A small image flow-matching model, trained from scratch: adamw at rate 0.0024.
Rows from block 8 of a small image flow-matching model, named by matrix and row number. Rows with one number belong to one channel. Each number is 500 + 40 x the weight over its row's rms, rounded and kept within 0 to 999. All counts start at 0. Numbers have three digits each.
After each channel's rows are labels from the 100 images, of 14976 (inputs lightly noised), where the channel reaches its highest value: "top examples" is what is common among them. Only what is clearly more common there than usual is listed. The data: made-up waving flags.
# convs0: first 3x3 conv (model.decb.0.0.convs.0.weight, 128x256x3x3, each kernel summed), inputs 0-63
# convs1: second 3x3 conv (model.decb.0.0.convs.1.weight, 128x128x3x3, transposed, each kernel summed), outputs 0-63

convs0.37:475545455445462514574616508515460442504542490512510435523514537474520388519524541502490461476501521526471450496476499489498493500427532514456438530475423552575517506501541450502438503580385475
convs1.37:485484382514465496483519558525551503493518519516484568524545498476532437451485511505508506550506355522536532488519419590405487459456508528436493427485493463436482554491473468463466469472500405
top examples: corner square; gear; ring

convs0.121:444374603451510481447413378475431514501348385470513521479440495542460460479452481527462563465540428523504532512473398443469492504440461474369567462496404469571425408495523445523467480483342475
convs1.121:472575575476517509488481476501446494492477509500466516517513524536488567534488569571521507522461541470508603461515531458490479514478439555586521447501514459516461395508496493447531436544519550
top examples: diagonal split; triangle at the hoist

convs0.123:531418523527458450447386456518464482505346396439499442400446492487474378438505503482434578492448464517475341431505440414502509411386471406428397452493526351428510489534288486487452469419452540
convs1.123:484530533452482511495518535488452501507506521514445490487526502487504454466470535512576470569501485510506662488466476584486465484504507539508454409504546505545510528545475514522541494451504481
top examples: diagonal band

convs0.27:467509435532538517427448448468530522520517505595584511473577498515509467619479517411512572345572422496511526472539402461559465438582488491532442431479477570514439529493502474413486489510485476
convs1.27:524488468570532508525535532584517482460520541492453502482563496542552463506487521480441483514482476473477454452435439628501466515464453496463525393538573517512525592558527541497452536477483530
top examples: diagonal band

convs0.75:446457558536491435436432405512491507426472511478548575402499500509541496574532502510513463567485355538489454508470486546517465496418626510533442493502506472432501484538486389515556499480527539
convs1.75:478482530472497491457489478555544494471420498521484551490503493506516566517474482507482507444475405521555519502499502580511526471525582476548562455511484545524438584540587417506488498490560462
top examples: saltire

convs0.118:432486557504456517407466502500548452414445453461563569511401417457502564461443509435459382542504558500527446478517427572473493520568508448511462532535484486447528571477465573503521522506618501
convs1.118:511541628435520481485538548513486496498507442523512571499557527562499522559462559511415523509546468464504536490486474568452501474521561511524520424541503535498502549548496512556525460509475506
top examples: circle

convs0.91:519513505497523514474513526502527405510475537494489513490477501524499575504530509471537489428501426528533391520519539571516556488541520453622475435482473519482506496456440505587558499528549518
convs1.91:486510548480503445484460405540490481517414574516419563489508473479493442477478492532457450485463575485546543488493467494486512465503505535474529389483488530480441542489553532431449464519553457
top examples: offset cross; upright cross

convs0.31:421476452538468502494479414484518487467513427475568437501514464520524548509491500437526443539512485540516580536441454379448464477532431487407402460526423516607500458510467432409339406429398469
convs1.31:534521463462500468558531534486485495492508510534390492431520516504475488485495537498445472447527539485508536467450463530428537525463488528487500426479493476521507460546380516453444517473453480
top examples: triangle at the hoist

convs0.67:542372456458563464432394513440445519554455470441486554401359439479442463494506476517450385562465386541513394466535406406515515471548504469436506477513569470419528468436586507387406519550478521
convs1.67:458510560434500496494556525518504494509492471480460499494545541481450517471499558479516505504491461468464582484395456598438521504483519505532469474521485552526562524585445534445486473513534492
top examples: triangle at the hoist

convs0.11:477558464481520475395474518491550455510337527452515475536489448498445564465495509502478513475472430524552411508510456506525531507492471463565553485503464506474492483496472514526577533389621523
convs1.11:522509550521496502502541459538514504514461463457476558527503521456507483485488535519496479442466583506509519495447394488507565458527526533448549436495477509503528476500577460445514477505544440
top examples: offset cross; green

convs0.10:485497495573487531584447486429527468503584524532535409431458517467454557451522510506496477477463454551513424486523504577553441484559617514553504453464509552380461549547466519448553479432583519
convs1.10:490491489586502526437549466442493481432439462513512486540503457462483497522501462514546472380551497499479482526532501502536500539502435515533558441486407550492453544453441552490470410557521530
top examples: offset cross

convs0.113:438473517535474487582483489496483422441416539380551451586513464494495563448447527529516528539502530507505523479498357497498499533555525447557490561468565474463537533482484568483580528410484563
convs1.113:536511551432479456498577518511553484518428445492481599411537512479531512522481505489482519476468523466486570513478432561472475473501535492439495406514523554516455544476553499499582444505490535
top examples: teal; crescent; rhombus; layout: plain field

convs0.83:436541515524517492492496429503527505509480480517482486480466471541502449511562482510494495513519521487471454479456510477507485453521490485512506569546461510536549483513462484361461450368336410
convs1.83:511511517492505533505512497506496494466493472481484508431539552502505542452495572518448508508508513514419496528462572498438495464525424477448495391471495511485496466509490517549508424459498508
top examples: diagonal band

convs0.19:497516522550525547437448409528442545483496502494494582472519510490581467517454518502462610518522425469502612518546425456446516403519454473556427579578440484575468315560539485536492449494525522
convs1.19:559461512508495489519447463493493498516557569480447544501482482480527435501509487563528569540534540507541583478495548502509481529471458523458474403458554467517577559576482571535483500505455477
top examples: triangle at the hoist; saltire

convs0.79:503521570506529503461488576381497506527369363430520549481457468513561448432490522438475383409481462510492500480516458388516452495418433548508559442483472467436482455493559514520487538536459484
convs1.79:480488543447500489507547495499454484453461483465452512462524491570504517486467491514439495484527564456565583539427482516386435450482467495475533410487621493522458492442511531500575445508491520
top examples: diagonal split; triangle at the hoist; saltire

convs0.62:513452514452486545542495423500490512478554493471512578493635576489571567537505482476477643588544527541518501449502514511499577604462558475513380524518548496580523509526481529565545474556568485
convs1.62:482498482545523475515515522557533474494539520519454572459541439487531457476494490498463507513490516601541528421499462522476521512536451499433493400522426429422424519557515569550447365510504526
top examples: rhombus

convs0.47:508496471449528535432612495496517474515459520481539497626545487462508454509509528498503474465496541528559460492572575551542579552579484497541473593462539505542520511437516520507512483693517507
convs1.47:502513559578505481498541504496478503530447528494466608472491461503529465583471510428467533532529442495476583446515386529450470446480531481398471398515522462484490549477500504541476450488499427
top examples: corner square; triangle at the hoist; ring

convs0.26:538554568497557504428388523442482428456502517435532401496459490503442511530540507524531482340558359530481467473551454516521517435475470524615471485508471523473472521451417499534548509454567527
convs1.26:488506508486535486495503523529504522477474467536458507472522453514465489593527485528471510441501563457501600527447577479516513460479484538470519424550537526478476513502500528431490439531489529
top examples: offset cross; border

convs0.85:405475506550459502449559608543522455534586531497509601460438548505535468515518550545514499574571492515501575557503487420496539529536552488552532546509553493482521566553510555575564533538498518
convs1.85:520467504493542440549499503499455500461510589476442532462538466522511453450520451486457427439525575507473515471451520565504504448554561587449487406509536480456473493454450497458475478507521467
top examples: black; diagonal band; saltire

convs0.5:508562485535470481440535521505509521533534611471556476591500561462479472504485586524462443486487511429446510502542596544438485487448549494469517575449477508426522509558501490492483521546384522
convs1.5:492490464463519473511495376462559494502442514438500511463510457515585486436519421510472540463407495537506474469444479577560519429433531549426533475509539500462482516517487527454531509491502513
top examples: circle; black

convs0.77:539509508500578479589441421497568510502514479550524476442412498503489541571535519424525570372487491520535557490474453517485486433612570425459550537464472568429473510453432475492518492459478523
convs1.77:489475489433511496504518565540576488461513630481480500482491469495528508506498440473438454496530543482511520435438548559422483448415545530478553425522514502555482567590462522470528486468498530
top examples: offset cross; border

convs0.33:468510509511473539518538543551431483538514423487513356501491484468502381359523517456447435542457539523480420443540498455527563427436507467395397532500491507526502493503470478381451516554397470
convs1.33:496518555506491469515574489507513503527439524477515595512509481482491481552473556435503480523509396456464544458477446576400461410533484499413523438459492493471535543521462517477514507500515478
top examples: rhombus; star

convs0.64:434507458517501539587475443559498492351551457404554489567504465514497439463469521483515560456515496587541497425479440518546500539539382508430511472498508494380493429460489501506530509406526496
convs1.64:508537488458444490520544514538575521517485433513568513476466486527498456516456487528493541565597511468563467479496460585391480521454464528439497527530527513479522563585570478485483498458452571
top examples: saltire

convs0.1:501529385452434472462436443482486488481407535478483435472502442450457558496463520472531439404506364535451481491537411346534572500517373494578502517458451442510486491458467492566529500392510483
convs1.1:486522511463510515492516572473483512476541444513442556506533503554532481547481567530529502428496530532447542522460444550514521471515600459476526425498532583465476477497610472461486474547516483
top examples: offset cross

convs0.36:506481409499389506421533458526503444491459507440493491547520557518510488507485552472538435465482524550488375458462478522520504592445463470579490537381484427437514547543544428588624500505518537
convs1.36:480521485507485500496531431508554497512497528487492549460516463501585446523496490560501454514499464511481478467535400548419480445390454484403390355484554484490471501569483519481525507476513475
top examples: circle; corner square

convs0.119:507483511479453563386572565538452425468444447500463511534618459503435402510440483504497401517521567508519510509506479471471502363538463508532529445465483502498505513447488515488573529570524490
convs1.119:521515504468509470465549577474483492507541524524497582545542479531516448478494461521493470432525463463582560508512477442413559457503471577507504447486512460472408463418441477498510414540494517
top examples: triangle at the hoist; green; ring; emblem: crescent

convs0.8:473488466469488466500480534475471488510468480476519513455510489535494534490451481469492540554477459514500491411482524490505473530508485507517492496487496527509498511486495523502503472451475484
convs1.8:513468556472509462532540424527492536509454447462417494463502454510428449420565497468490559512550465512489488465481516481510489419423451479430509530443540493526437469475510504483546501433498464
top examples: diagonal band; saltire

convs0.78:460503538503534524477467507502519551520505498545503508489485496496513512507459523463493511497521467501512497496508503485495501497507487465444516529521483503525491489465494494480497507458450499
convs1.78:513519417455466503467428419451543501587496481520561560556465524420560478466525499435513588527497552499477492472517491491552521511486499481559487479534523472502474506467513508492545456504463511
top examples: black

convs0.120:471433533416509474474473446454473446486498537516464599439507528479487644518504515454481387593571451525513402445499471557529490480551528492563461463502504562430557491495521514505481430503548506
convs1.120:457512592501556504478543491511507497477467441512435495509536492442477466516518531554492510543494530528516569464512494586498534514530552507514508449528486608520529529504554531458607484503518477
top examples: saltire

convs0.6:498500441461489413488547481383479528533424470427511537607473512435441443542568540434500505472478574411517446475506429464483497548474437437502471419456510423525485529549536486550504499545372455
convs1.6:490544501527466532495458479415460498498480528465560426527486420499575479511550469473525499467508499452461496467498469544484488457493514533506488574470537502462490452570489494573494539508492481
top examples: teal; red

convs0.90:428463411439508458511545520481567430508460563598565552576468553502402478505532569516570472535441596539566507465585503428443575507493490493520525536518501540497483533475485488483476481506449449
convs1.90:500497574502520475503499512481502498494487499494460557493509472506565509535502504499427474489555527497530584445465398592437475452535536548404545421536495524455469547564518523466498437492497502
top examples: circle; three vertical bands

convs0.32:509543574496387523488509404498519452465476463535555427533503458490525464593499524475535562315554422492487369483499669522488529436523488404591517463481401425483516511459500472508529519627487521
convs1.32:520521542516537486477557526490485494446540532497480558459519472531496520520487474530489514485556509465509483508579489602446451370482521510464452434531508441472383554449536538508501492509487490
top examples: corner square; gear

convs0.20:599512475513482484466445525412482477578486443487487436427496436475439434388466531512523567525468396442530315435538496461415557445540451524461538520484527433505536493449495523507504517565540491
convs1.20:485487492468481437506544498584479514515492496549402481537491509500530462420470560453497477460456453550484522438440442526499593485480581486512533395448463565570443493493519477461502471494481500
top examples: saltire

convs0.72:527576536483533471435392427448565477460509487498498434479494432471494483538560590431499402479470433566526454453491429410425509491501438532415519366478449461508527500524467462415455462439566536
convs1.72:511491456438525475531456510471496501502497510484457492430497485498533486489530529515452523527513515414437534497472545525431485515574467519519506495512495481483541479603451522474525522511534532
top examples: triangle at the hoist; quarters

convs0.81:488469493395498460346529498502483459492501492470404526474517521499507415513533508500418493538511516514463472478440464430514495456513474481476360512443439529509473417274454475435515502496464498
convs1.81:460507348533503534477461548541545517492524482477429498500491557470478433466513494495499492496548410515516484475472485507472495496462456486489501449476502489454540503495523492456483467485471481
top examples: crescent; ring

convs0.96:479445556542519496553552544494512503444535459510499469544559482453446468513478437494516518596517504538509511505551468548516414593598611487499536555502521552410496532424565455465499487440543530
convs1.96:502463543539487501495520567600515487520464451478496568516454500445572531476486498478484473471469503521521420452423588535517541419519536434471419494515528583490475500461551519494543479509473518
top examples: circle; saltire

convs0.61:478546497507459518630525373481470501504384409536500497518520511488518391535556490487523481519489557514428476503479469458594491520479484477444527580512466494490492390643453411497455470373447453
convs1.61:466510504500508499500554500525499500520423463473525496503509530425478479480507545486457524580427382474546514440474469595470488504496454493509532532494455513507526560551530533475507533484480519
top examples: rhombus